{"image_size": 64, "encoder_head_dim": 64, "encoder_bias": "all", "encoder_moe": "soft", "encoder_moe_every": 1, "lr": 0.023}
Rows from block 7 of the encoder of a small model that predicts nearness at each pixel, named by matrix and row number. Rows with one number within an expert belong to one neuron, the router's apart. Each number is 500 + 40 x the weight over its row's rms, rounded and kept within 0 to 999. All counts start at 0. Numbers have three digits each.
Before each expert's rows are labels from the 100 images, of 14976, where the router gives the expert most weight on average: "top examples" is what is common among them; "lies over" is the class under the peak. Only what is clearly more common there than usual is listed. The data: rendered landscapes of hills, water and sky. In brackets: how many of the 100.
# router: slot weights (encoder.blocks.7.mlp.router.weight, 4x128, trained with AdamW), inputs 0-63
# up: expert up (encoder.blocks.7.mlp.up, 4x128x128), inputs 0-63
# down: expert down (encoder.blocks.7.mlp.down, 4x128x128, transposed), outputs 0-63

# expert 0
top examples: night (88)
lies over: sky (99)
router.0:546470507499473492464450520500490521473555499524431584516514535509524361488520441494509556483499574548496473525436515515611494560511430505565500455496453470479469541566473542505513514500499512
up.0:450526542493504420570524510517500507508465499455503415488482491446489589508457558535482478473482460504488603470491508527431512503501536486501498518502511496460493395513475467526488488496486522
down.0:570550554502492529475479499500507503497512494539496547497510490515508442486495558397480507543487562515466516484542523483725540503538423469499503502517502539505486525529520516516465560471502480
up.1:489491525535501440515583502544498496544444530486511523455467482494490452504506508519421480455492409516525540474493474488408488495475669517520493524518549554517531417465488495477525497445469546
down.1:488465492430471516511474494492512522488585488525507493482530475498536518485508521572523477446555577519473443481493484510713468459470501454485553475524493480500455510524474511559474532506489480
up.2:475490532493472501537515471492502492487541482520471459449475412514438574509447525480447479527527525456505485522474470545403463555526507554501536513522478490450585420482487430539503508552492489
down.2:499538457584503453503510493465487509445459530511469410471535505482505489518531518489489516527479556553563558542523512516604437475549424532478499502521448551490586503424495455392497553468455485
up.3:524500509493514518513471476498463455584635478497509443476535507497497476477486457491434542487485565471504538526492493484482565429485520487484510519576507433478494483450565498454532460603508518
down.3:539423544476428532448461584530535508465464461512506476579521546402542477482448542504469497498447544546451468503560501507476549491504545473573411514456448502489606520533474563548496522505487517
up.4:529533556557546441563521448524525514581535550510539477435488467468513544494489532504485450509556561464534599500528440486467457546490485557517507541570495504468556476482483459508553449480539463
down.4:539522533541504456507489533561562467558550530578423521592470573497490526468517478531534456517465481542525540458474515544458539540535516453484467524474568540487494496486473501600497539521545521
up.5:472485485555553439528482520531495458541453497470511445523510536475445608501481507537487473571538486482545563462526464499427473478517550531478538491484479556480539450465523431506517505411495518
down.5:530486550455529524528499519503519491542467498508578454500409451463465518487495511472505503492451377507447532497473488492635473554463472513484495531495572427518437472530505507556495513520533414
up.6:488535533485513476519421516500547481464444499565544448477500487482536517478569507559503560503492432496500406525479500509434521577502623494443513459487478536465603515478506475494543461470530514
down.6:507499498489501530515551518502509486525480515502516533515489532513539448512380561443555460469520544451501570505456566470433502485471456496496510546532510468613493525514523486470579456493431499
up.7:500539484488470501490527548462428536557412438471496445434452491441463541522520536476466486531512575498542537462479512458396472496476572534539519521529558446488502519460469510540525478477473516
down.7:496529414522483471462440410562516422462477511508510501548514497467555434533547560467477526503571469473445513529516524503576520456393480538485463514478463445517490463520487573459498515457526543
up.8:427513474564512535467518514470502474497597503424510421372537531471490548490580551471515470477516475487507534453492496555472511491498455517437497573481546478537488562405490513557559493527500521
down.8:480516503477498518532501480490436493442505532500470500533486480557448545560499546526492522530463559517509389536392546477640590470514457439524505485491457478514493524516479454535435513479505499
up.9:519459507454479522527586496450496498473503518462506487549490564448522591484516540527510508474489567472496526481512482466431472491532469496472519514524517421472564537533445395453508494460486489
down.9:417579435468526458530401442513458547499498467528470534503512512547545447517473500443506485504554398514536489545442514494466486468477412502498462487500538524505463451541494489452538493529506537
up.10:473517460543470511525563564529537540487418576483529414507462430533527524533532516487502474523533514477502456513526466479466539437523407452480513539522511552520456536485508435582546515527574534
down.10:484488497470500464488475474527528476496470484556489518470518502524504464527431494539504528590512565509510539465507551433478462472507555448522494490503403544530550529536436581509439543539492553
up.11:492455530505518476474465506496509506518444428507478492579481475450503530474517530602460531555510411475514570501450511490430465484510588511506508536515513498488537440537514457500492497509505474
down.11:531510476525558522473485500487451494482504497543520523460453595446522487511506422460477527547475578491466458535549454488602467536547540484548523452444459485509512565515522482445438496493480486
up.12:478439485562501469576634439535496526493473495457539482446443468468504593442493511540500507474560451510473532492508470474412493546502620453531511537476522593506486427553484541526496532450488482
down.12:578510581484477493529506498528519578502441474542529456482551498492473536533529464440436501532415414511563486500470474483536499490550587488418509447482520436479572563481480378533484557493428523
up.13:418501499517474468562586486527480484522446502502515472528495488472495655466488496553461424454445500469480496488514466518569519556516550558497487489525543514485592390445582487466523491428518510
down.13:508504512532517508427501563495535540517477513495467484572561473485476441510502544540482410498516542525506542458481486461544489449517576464479540500516482503511465524531511474507452421559479490
up.14:462530476435519519472466491434556512466451546523521473508492495487462574526531536501446475537522471444522573526495503509353464514449635493470536526486482484528491499499491514534468577470497474
down.14:533512501419484510548473530466555450477456517549503526417528475466446457482522534531522540530532417449462454510464491525659518478463452531459539517498476538526512533510526463507446520576482482
up.15:418509503462516517555499507470530547454453515516535379480461462441486603506420566511462481430462482502532538482527508522410475481477520534479486530546547538533548460478500469529521453417472533
down.15:492504582463478472516465461503537489508486476530462559540560559491525427483486552474476493566505472501527475454490504557736494527473508537513519472499466436486498542509471478506465469565548504
up.16:480498508554518458437433542511513471462478484525531469504474476482509517529503475521496510490541591481462422488485489488371528518476444568510522466484475517504522540486473472410499500436504474
down.16:516462528497505520532542507582495568522486546491496492515500477425464480488496510490484477455558457519444509499400530450640461559507552458533480515485475404457521555535530541525483461504498497
up.17:447476542511491416533529491552462556535523528481526489482518486494519470487440512518487509538469549484430443512453502515497491531431477563496501487451545563589487462436512497439541440462512414
down.17:442482536476496490418521532495517537523502497523469566471537595414481452475484448512452453527611560512529516586491469532533500533493522464459466497505423513494550485480529525564512546474452522
up.18:516482479458544531501509506490472521479505486528538491427484513442470616534432433528565493502504516513542562486514473502437514449494517554477513495468516539518578489435589537501505453505496439
down.18:475560579496481448521510533476510494473540524495495463502487537472535461521455427473446518541508482530530500478558469547702471588461508456542485567473525540462441509494488452522453524549468575
up.19:510454506567554489494501500466430494502533502488448447545564531496503440498531490519488537437486531503519433493539523467407502470505372471504484451428522500462506504484483561457538493546476493
down.19:529527482432504482483497488501508494541496534533472543496496545521488518485459544423514471471527537492505489496532495405448505507530504574509577571537553452505541514575464554492479433476515514
up.20:518488528527490512409429537532428484491467501504556458490500504447565443507568464538459497497513378547524511485487543499457523488487443523505501474453574502520507581481468418499474483447507438
down.20:603560501437517484496528505537477474476491550520536532478458509581444517511481506488500489474424489492441524476476534451461502553484417567552498397498449512518573577529500524548457486459458499
up.21:496452494441484480531481491516521480484500503516476533516479471469534484488400487464481504472448453478489430512563507492235503504516561537521448513522518479529516483547530505503485476428488486
down.21:502465556447491422541524460472524541448433468464535442502578505443405477520498456476512488585513489506466449528420480525429492518486633478501496538489589432481498453498551536459460536509515539
up.22:456506452513490472485473563481517503440438498446555399536433488475510508458441569466427481553503497490505478481549503494438462533506481490481438508488557563543551465489469427425522507481492512
down.22:480501579401523528546529511531532517463494484535483489566547439549523459482408522457466477591502532543545535505461532516482464528517564451487501534452440537581541509503474523522475446449495569
up.23:426507509552474479576561544528524506517462506481458441467511503493455456518528517558514499430507514495458541488481436483473541478389464480464465505516585459522494513456565525491484462458507461
down.23:481466354489526467484537479503528522517487457485481517544486475466496430539467515466505524447580498463478509463453550501504584537528520542557514526547451493443511568503532546504468418450532494
up.24:533497531529489509499463481520496581391488483471523520465486504526440461457502477493523460519507525497517528506527487501544509508461428483503563462491494570497509454504505463538511472558482496
down.24:454453477420492459495532500479548432570448544523522535541482520480484562507427481534533524513520530500497545493450436542536563437514505525538543509527468475493478565456515586469442514507487540
up.25:618528492584497513525493495471522471546496475501463469511528494447500511518459552459505485431442413471554462494502496503438500458545513513473511547534500457498471485529483445494443513463481528
down.25:516496547459499513486520425528484524496526477519552475512478500454484544498491595470443571477541553543500498531474509492519528611458487489470500517477494500500490541499487528484574588444553453
up.26:498545502442471415555499530507452484558412492493533497504472503480488485509348506499473451461479537480516536476528495497402512474493537582513513552569516528495532464489518435547483488438527530
down.26:468499603497501486532484470492523512487487531558497481512542501522575447516437582530514527521554490526533506494500506483715484542497532478505551536509497519485474523494462545508490436456491546
up.27:472518507491488504450434557502488490471420478455486424497508517432526601492513499478561487531480510483530528538458488562518478509511593479512483482499505466537490451481483526519494485429443434
down.27:479548552481540555523448583565447539478493552543458572557447529549491417532490555522504501534511510499539444445539489471514564525497483506550484576466554506539469490555538461508526528531500496
up.28:481456542410568513496424529458546529500484538492537484429497483475479516549545513439489567497545415497493539512511489501452459485482605546481538466470558501527499556497513481499572506521479422
down.28:488560456431523461512510577545560458464518512494433574522517496471540463483446550531478439491475534491605457517559488507531521442551558460562463514495500554563532483517512586481414510505494585
up.29:450486568575497556530469532486511478468436467504480545517521478467517494459459558499454502459480504520518467494495470555368489446541529527515506518495544493459541473523502497505526417588431509
down.29:524478478474462498478467485533506469454447480527490497457458532467489537471578527430472501531536442516588472532493552501496502504442529540512449474560425550608474548503529508496456526468584458
up.30:500518508512496513521583488475510512509501483544558475466513549413425596494565503504509475464463438561473548453517493527311545461496550488450533529489517503556553467435533521511466466469523531
down.30:541575507492508432511460525542545502496513476499503526510478471437528553516480521463521492522530565468521476510460519483798490457486533446515516494518524517473520503464460497483485602455468525

# expert 3
top examples: sunset (58)
lies over: water (39)
router.3:467511523514459494462392513474491515490527497563453509511544552503510395495510482476533553458492504597513486531494545537533508554459447520513521458465513467520460525528476560465545528623487499
up.0:550522492487455495487449512496484539485556515512524472490476489418505504481603448514445519426573480530547434505452475520542565497533425553536558582447457527429464520510512428506550461450496477
down.0:453579538522532465437527591499545516549503474480456509586467565566484419513449499508530549515495544483507486501552442499417504539537499436468521488539548470527502518538478521451504452542427498
up.1:527488501536459495505579513483529475525593552516470480493518529580512533489556496569502507445556462499472551507401506526666479501532520508495452492502460470460485475535440527517507472459473541
down.1:455553448504474501519475458502488511493418538478512531556524495467494549549520530463486516586441588506493431510479468514523524520506472467520554536507579527564515534454522497513525535501512480
up.2:510486540570466515455547540542518512493446475504487561603496543544509471510582478566522491463450584478439610482507468513600475472500454491451535522468510560493500518528491488514514446534490432
down.2:507476488469508488521461506541461514495518468447492439450453520469480432544512456425521511602512472500501363474462517477445508546499526462546500501501505465513481493541497494551451560460447552
up.3:491479512473495533504494516508494462561593485419455502516505511464546435547513458480491502550439412487480454502522470468489526492536562458491535475552458487499562580509475456511481496387480534
down.3:503487488550474474465496531489514526453439472498463530475554467506486494540491508449568474457458586458523617512429534557519475549482472523516443525436522501554462471503542498484516512506463448
up.4:522505509488510549511560438500484458525499527477496543487521475511519464487538523492507469493526563483493515458457483601581477549487446519464527540459492511530515505486479528492558524562529464
down.4:504455487462513460514549510512542471479601549535555502471487466526468462543491539460507503501539506525453404461474530457421508469475509510520501554512481485483526480485477513500519446483514509
up.5:523514481508479462505582526520463505569413522495539470509532477501505652488547529520483472507510441506443558513486501491404499486476576505477488545499474482469493447504510403498502492487526506
down.5:440457528501548507492483527558488512512521498545438513494487514539496413519531504434536540473491621542458489528492500457645461508496494526517457500528508530539489538540554478536503460556527473
up.6:570466454478524551504547441516512488494522560468540544498521472546519443510499484489493517517505544437441570486479478507596522477508423509484476479493451491480493521481512499499491499429499476
down.6:523545469493519473540457476495609477489534513476563421457472501450464492469486577466535487486541494479492490488483511446504533483517546501463512471594467510466554478421505517581478572503450531
up.7:470476483513519459527533451549527489491548516477506510514488520573498495490456467471465519494464606517508512507560494481513471498487457520491490540496499434524521497454501516523510476398517475
down.7:529511455508503522511494525509501519522480523482505492484528493419516533526541573479518532492539405536579530551531491543524570469504584515552546410536469526443414532470516486559520525508561517
up.8:495491511602527507500544544525509487484500570491524526476542532483519518482492430496494557467534517525505586509428482505668492469496484523523513522502439498436496454516460577516507474418526452
down.8:518484512427465555479449532422593514484506462515455550544463489491446454489582548540476500488545452490477437493482553535487450595537425517485525456533525470522486502516509500470501526489460520
up.9:531493468553465538435536437529460513521597467437480557507472576570470471509496497502528452416453543519460597543522514509496492454452474487519503515497495488481417523425481417469494502539511538
down.9:470489534469464510477489593495450463489463533548447435517521498480535514567485553505512505510532513537498445486499510516412524566528465480585510450538470485582502492518461538473499456453487453
up.10:525531480495507485515503479493481473515445467474523426482483518520484573520470602490477473499501458477491589511492438534545474501488480562483523506511531518493477491413499445540518518388511475
down.10:529539592478503514475447524518491522554392535489480539470502404455451452511508482470471460495472549558466482507479529491575439525514542540517526497496528489540502507549455572526455491532556485
up.11:497444486386506489554514476531535466535504478525487524413482500534484549500503464496480471460495452484469590498485517514466507487521533559483548478482484508532542508458520514472475503451548546
down.11:560485461509514489479469623530508533519554467406485552515499501408487485468486554539552479525478504456612449459483517506524497476495474460440440537512508445488518441502515521491496553503465492
up.12:467460529468516486486517546516452493532455508486467494454512552527451455514512527420443448514487449471474546559503497540514484468544553551446465472528444493455518448423430536450514473606551460
down.12:556522495549465549510486511495530535490536458515583493528482476455542512498524489512477506484482545521508457490507522536499502454533466411469508506479543582495487513583563481498562407415472521
up.13:472503496569509481541539503513465488538453527448513434506449487490508585516421515544458474538500432462487544499484474480367510481507541457506511515578551517478511501479513447489506505414560481
down.13:514489517444510527498470525579464512542555499510519592509497478503516462512556460495465494491484576500443529488569488502737478499489454510485490528523530576499499535517470504467505495479506491
up.14:481502438467475481528563480555455465521567480445507495501488500498491566499408573473456519497482412505493592518477450500552458514474633480506524492496546568487501433418528464464473474396532511
down.14:538486543524493575474572535507477449498452439461452466480509558442501406499584517557515471504507550447474404464487402475536491461513487487449500520489555457539541561522465552535543489552470433
up.15:518463440541498521473509455527479514547468484503459493433569525466445576485467524550503544485543501515575494519593458623454473478487445471513561522448474533475502434417537507509459525569521491
down.15:410569513465486543470524478519501487533462569490488512565457465494530575561439461563561504505476487503478493480450476444587567523508542536473463520522490515465485511527504487467484476375521451
up.16:549512476553496581519471444531470514521500515489521466512523477535476533527465567480478532496526475519469573513483507502730559489469440413489541495480521560516501491504467450490501464506493464
down.16:536519499559529494522508570517498434509448506497503493487489492458473466503553453495513500497550499498475400485535478502461522473517469543520476549551565463493421501518542497493532566475494504
up.17:592502475481453524543477536521483509473575470507514353473473501490485535498531512536484461475508504549546451498526472486411567462544490588504509602583483523467507530487473462457448519446513528
down.17:474495539501546488474537493556521492473543515534470530484468500473538451473476456510575541503585447482509484489514537461473463481552498477463485484474539416459523480492485594488436496569491531
up.18:578482434543499571446558467482517474548581508474532457476508492533476501520530499553513498580540494441437553505557506526432500454512469521457513540537503556478518517431521491514521519414500476
down.18:476473482441511451472481524468516488521475510527487575568490509465481501448514518531483489575500493473438519474524519455707478511517495504556527495534516497480534497475509483442512481471575579
up.19:471521500516531492478495522523478472507461547421517408460464436456472527525436559524457511486554423500475539492481452516350505465516479509495459532516548604485465451475507474549499473492558540
down.19:493477547485525481510432513470560510518522539559546490486479490445556487505573502470508513573494494510538492501568494493723455530487536525467550445523497477511536545492455537480494519434514484
up.20:480536509551478496531569507515456458549467519432547462493487465445475555495452535515472448528524379472473577477438415502473469498462502520447465515530555503447500506482458487501524474396519538
down.20:493528624544483515507517431463481516509533491522461538493497529457466545515563457494494523511482617506457467478507497426684485529486542499472518519544460492510539533508497510469538500513475521
up.21:466481459471533495552556473546491506510519509496505418481449486496479531524532516517466465478447506447522506504479450540289505499518523560514511519539503506498566473467526471488538536426517496
down.21:502503546465522524487497484474462492479490526527527542511522474478522447458554495475469519528535497555510473524497521456823513514501497482480535472511528454454467535503468515496482482503481486
up.22:469476472556469454519534463529524484549458534465511438519429451486549563535459534539439477545494494467480476476498468489381497483523516490468493535597522542511564408447470484497527490424486521
down.22:553507517551507492507509520457499558487533477449502506496499568543439472505520496479515547445482563483432419510470461479727586487508503514512529482488513473517454539505531507542469444502547525
up.23:511486527471530515517542521488496492522522491506530552460412508456500494449507534464500490504497375522419495542477524442504553484434460517525482489519440524568522532499461529479523469391510517
down.23:527530524504537447467504526541535459517512454437523512480477492478474443550452471523516517536541612529561508492445495461512427561473581406519469508472510510452477506528444386496518576490508433
up.24:466504511522465560473538490487535532479504488492514534494513531483487490497559567511518536398536557487464410437471492469491478583487455496488463560496470507474510529470436540471577488613574516
down.24:462431456508511495481554473416496518470468457491516454542508418511443532487497542464526486550491495496434510489503514460447495494522488538469460492537472536483514479457543545426512488497537455
up.25:446468459538456512504502516534480518535506526479534513474494487475520524537493504538431534481506547479455571504467496481541472521541587470516515488518536549504535451423467452512493512505461452
down.25:591464498487471494446450567470498487484485497483513442508448568492535432573555481487543407494477520455536465506493483499561503478526516487456509506425479468556535561546543537467482530473499529
up.26:497504510545471520542541527539506492535475521476538486543500470519490610523489486553500476536490490472471527501485471505627498458544663498472456493517539521471470481499495463496458538492476494
down.26:654476459539511579557422497524520486495571478510510493455496518521471473490546510450478493466553446505536503488532529453501416517483381566515524521477539497503472504505512497504512504439532494
up.27:540448526555463465475497477496532449488634507489493476585511511555555526499644499496477523491516535514486531520476474493578514490529441525565537522489480508425429494543505482526477510516517479
down.27:457544547460506498461486486487504510542473441509436511496494514501481417453401484471523468476541442495558473453499489439443494600519463517477538542451485517526462537447481514472515535487493478
up.28:557558506503464489488538525530464442535571506470519473449459499468474487501461512429402468523490458464478455556434452531395524473515526562521461566525569525494427541469526576519535493421475495
down.28:554495502403513503457499544523491581441416506478505468449470386497525534451524513580484479515419519517569458518513509407529457498487455563548566432542474518487521519551510380544484512470498461
up.29:540474482546482518427501486558552572497475521453495529460528531563442506522556515535498510519517504505486537496489522500636484478493389492497513483492517471475569509514455573550517517506561500
down.29:496515429491517491513490514428526495497539552476530560486494464441539493446544479490496502552439549433504440465484450499445584510553465527501481506518513530511484551522493538448517513491443548
up.30:462523579448508605436556451445487520475491484475498527507572523546496428520492511459515601498541411480477448544458510465478481558499529482466500525510515471522530430509543504438495505482452483
down.30:530509466551495471531485509525457493543467460445494448473400526505505532501467461540529535536444570559419461524524443469459467471529569517459464515485522531496554564465577503541468560515463463

# expert 2
top examples: sunset (73)
lies over: water (25)
router.2:487528456556479501510536515555518464583556546490502453431481474514499577524473563494460472497564414505437579471494467522352519476467515539467467544528559533490519467421533462518547517483504533
up.0:519489431477518564472539478451462482474470447580487498465475459545450526507483506530498520400456496450507425473489507548619508565488434498508523511522461476504505569508526584487493518482510542
down.0:460484578405504519516497497521510481499417549519483509499446527448548480509505500408476530603505543497544499501512524428436503499513497480506518422530453476490508537501494456525456554458523486
up.1:555459479464488515404414564523504486490520474464486534545474497478529423459523545500434473496520495508523459473541488417495520523510534517497499521417452540485452523541521570543516484504457461
down.1:523437454533467555472624545533479539424492448402493496478477456507478480533461520454538487546520489505528578463509462522467541477537511527527469473471537439498560505593505508443485516530538459
up.2:536527483512469489438469486512399541506451432481542538527440467535494570475515505520401507517612466514546423502493521532524504552481457390462475485515500483530495538504516526554514539473596460
down.2:566466512528452515466579528553473467550498528476441534464515565505451432530496527519509413469495421513450466447529510477490525485521491553463500443559474521554496443456466499405553524561429542
up.3:525511465472436523502566575477448486444511429473506580556480587534527491494436439515469515414445557514510519500538509448481498537496447515496523520538567462475442507506507499540489508606473522
down.3:586508509453512505551520520488523503514521509504486551462436480535465568500539538404498481531512483588490455543522404439525493514479561430510525520524454496466479555508459501556465515493426454
up.4:542461471472455482567468489482507551456422459505434514540507488538521560442566450515504467563536581427437525506578526517612448519530477467531529513466548450523550431552541494514482471535499474
down.4:489507532477536472477452466493552495572550544470507421487462528528481456573433506476464530474509462523531487479492517482382457545467497450505540534485479537474431508527504480562465498402454501
up.5:501475494442525530512507554422517520443452477486458552496467554548546430508508475479536521501462536469504502463564469520452486457516535520491460453531534489516483518560467537534524451485445507
down.5:516473552567449470480460541509496499523472564554482522547531429512479594500531573507505502569481461466509553502468504429404487489564414466493540484475543480524478571523532402399440528485426468
up.6:512471515528482582459542473450527510481522511525468561561506505487517442451561467483513570545484476532489438500489547481550489509519378485552470510436484465475482482596500554453473483558489463
down.6:490486561528500471493459522513492550505526474447514485574489519482487551471417466491498519492490514548511481514514485528456490455483541482482489498518482559437480482500454432468484566515464534
up.7:454478505502502501494458494474436559504510476516433511487486512459539470464508476504481474490470609540544495485498514513712432496492481479515536458487511537569433512511479533484485502622477530
down.7:575551443411466472501471530489561529542481460491469508511477467484442493546545519438476533560495490514491403536499490502452498538503559509564512504531486527461519492460516564519473460432473454
up.8:524493519488488539449456470413483529466459498540555559484547542469497414491471462497496521524525494501544461505540568499565451517473466500508565430467514424447472568558504564537479513536469519
down.8:479503526498522481538450477519536486492500474508545530512483520539434525561464525443444486509559548561453512501464517509414583465522581514590457442430480470470551504499424505461474468471478538
up.9:577505535450513492544483528501456501445519495464473508556481551531494485497522466517471496454447597482488443504450514491672483521514457442475527477498461470451486536590475540503486537451451496
down.9:487561456464492491498467431503517459558562449469521473500441506496504510525485549526488523513509557539531516513477495477424487522487493475451480488529461490483525471485506547531443523482499476
up.10:462508570544482456512440560548516513512420506473477496558521540449539495474466466489453510499497518555514470531514471443552462504527591516530428464508491472442461517499418419512518521469508540
down.10:513493430484491507504493539440489422509548468494532554485473486491486421522448511487509494458398511490492503495477503570503500454494425446453490486488443469543520527476509539516488493497560464
up.11:514570507440502476513489477471455456519533510517472547533557528517525471481487512482529508424456567530506554534500497510703487481456468480476533470454519464515512584507475505467517500468519499
down.11:556484476448457545539472539524521513515555504505474466496523438451481508505540545455539487503540466484566448491487542492442465506562451578551520558504546426496547490499494487459498442524446537
up.12:505491522507461508556502569509503526500541486476477523493480539543475344468555489452555519484515625511517548497520461490533476488520477481463473515478478458565478430454580517493520446621474472
down.12:534524452456517480497535472462462498473418503472480477552511507541486693546431473406460495445468432513518463502551464493457520541476541468533520430495475526465499551478505400474450564451521511
up.13:503470518552472500460467502521501461464494439537465598540492525508531463467501489506534537557529432487474410518452538466536497505545433478515446432516444517471487554530507546525494518529492532
down.13:470495563421476504516520573503493564512534536492505419524431456546506470505474509476468491581522577506484535530434489457494531522500489477509521409517492484422465508467510474554526521453573573
up.14:546514519453477520502476481464465524524479477533491528540485503459518458506571471562545527489499615484530400516501592545595464516539426466517561428499464447537444502511513496491500503539509506
down.14:464517527484499451481493486565472554503573515460461536473442639556442546487491519481484508519504534556527468483567520511386503482474515480536458512530434524510503547473480484485452491437532518
up.15:517509525496476537431505512520475523491499519539526473444501488494543502497447553488544519505511570545566475515554500398496478489449564440534443521458586512529530529537451433586439518467429511
down.15:462481548504437514435542524544539481539503496494536432516564493443472462524563436496503479544414460538542487476441516535504510494511423542511490548501448472511471494475545467475580516569448492
up.16:544499499494519523482424508442500550452488465505496521536517546520506428531542496470512548493500561505588421504522536497628449531506435499487554409476451472546451487547445559538463523556482511
down.16:575479510544513492455479463502483499518461512475430526474490520565511549467572505537489571456491452556503601513469500435369455508534521523547487517507528534486525502454477405501514474473559559
up.17:526555478506492538459484587540450499488475511514478486513490505517458572531454499561495506422507544512528481502472595527517473559472540447493479476503421476501526542494471435540516534526512462
down.17:490517520440438502489533445515480591456426573469498501457524421515454458542570564487481480463512522484522505492490528480439495507510477570571537510482561481571511482506489503528432440539504462
up.18:522543502477451443518470540477526552453409478481496485594529501594529513510584475505535470573429523486476503486516490523586460486478500472502543453480513500499490494476474517464492546449451488
down.18:512550538419529533508499483519561452481422537503499525555462525529489507506401530548421511538449476564533517480532541455424531527479571543569515499513512475522456519477519455483518472510540470
up.19:604454507494506532503566556483506566492416447518435507469484523507449512502522540541487539503435578490532487495523541526562528573539492513519546492540520482513544515526455502551494474615474479
down.19:428525497405398471466524451405492508475462517487479452501479464504472532504539521498528498441436488527532490520470486453455490453506438468490527476476533499532465540486542495455462504473503411
up.20:522479545533512529435468504507485549463522439538463579514515508527514424502555480484509555504502533492498484500430518485624495497535438500532501409483436470451503498517513548516508501516560535
down.20:490500495478525456504550548509515551505468492531444477483460539469439476512471476495457566459468588516504562537479487518434490527489488491471497502498490527530560500517527473420469566408533544
up.21:528547525482422544480555568594513520478490504489552501535485465528508367448497533539507455502461375508527507508502498508477505568461456466493462486473485539519488525481552485522506472570525466
down.21:437555416479528491534551513499498491472447504509442479537505549494596547523526568539557552471553597496521498558495443418505564477523561473521534564470487558533476482467480448468498556468549598
up.22:469480519557507528460450502447521546483493469485459546561511539418539424474546520466510513501472602505473441522507496513555461516477377449497456484511432469456448532514523570498480529544451483
down.22:543474534463506471565503491524542493500432508509524517495526461466492470535546550454501565574478472553484471522486541497383487559460498452519584490492482544482497434519511534483458569461531514
up.23:568449566554503461530449443473483498474446462502543466540572477479524563409530498485471494532434438495426422491454456489519520480484459521516484574534477492531525521540491523504431551572479511
down.23:502461451418488479553482463470598497446589495544464508476506482487509474472468553512511513516500433521494582508468529530476502485575454531482558406499548456508551464533513421433494470443518525
up.24:595495540517500510500482519472546540483463495527530599547485501486531445468486470495593536450512627450547512518491509477467484492529340441524512439444436463480454516488443486455476489532534527
down.24:487469504496516511480547534451521515520513565512490459545486426392510490549522540457528495565526405543438525496416445486411502504442519479455571480558449519499500491530485547494467571490453476
up.25:556508517457524533461494515448478530499462465490516549517527568520551432508584470468536566529561580475457482526489544521500496446495415402475454487528402483502472505557468534493503536515506470
down.25:485521514514441474534522440476529485533525504494600503454502449482450549522450514496466528526511442530503469479413487509424518451509482475471548430536477494524536584428576374492462494463540474
up.26:528475531522428453515484491488498494436577472551470532562466545529488482492493465501467558499534504473498553477496491507485460526563458500537447433471390443486490544533473517549506561500502591
down.26:524563451459590485521529598447502519551458474485502494465487421513545469507391454497557523488497509544518494530488479507479464506457483480449533485551544507479531516481451529565519560418497499
up.27:489465487483512491523434492491494514451464432493474567535552546494457495507564474472583525507458553507483500490522492521519453484484500481503490526498478564486564494554515490521460553566540493
down.27:504473464484477488467429490543533485555493553477483526481491503500514428514415503497478505478498450460488510564482566467416524549533444462512529479516469447509402553518482488509484496469603556
up.28:586482562448481475460498518509537525499493522548507551486587494495443430469505518513515490509545547494538519528479510465463497538515377511435507498572483502471499528521449446474442502458502525
down.28:548528479494489431481497476509606517495525536518486514510475481553490460485584582525524519564490546525399498501458513461400438458454531435537531477471497521522532456442507504544496525558482470
up.29:521496515505482567466424580499467483442398501499464496626509519468493440496507469495490555542499534488570436504495534470475503549512503507498485504475481493512448479565487453513527497501491535
down.29:466514532467541509443434430516484491491523515505490564485463506531486456486506445474506502513490443494445504484477491503397470428460449498475519395464533467491541518511530438444495493464525480
up.30:469485450452487487495449465474487508480441513495467608546509476507462377512572513465566517442517597528546484486523530496403416504503516508527540515499448480491509510573482563497442477467535426
down.30:480472469581526507473525491495524534504482513510485448537582506508491572494580526487508541512489435517515525490445414556394514491487447517496535435491467514475508446482513387479436547561466527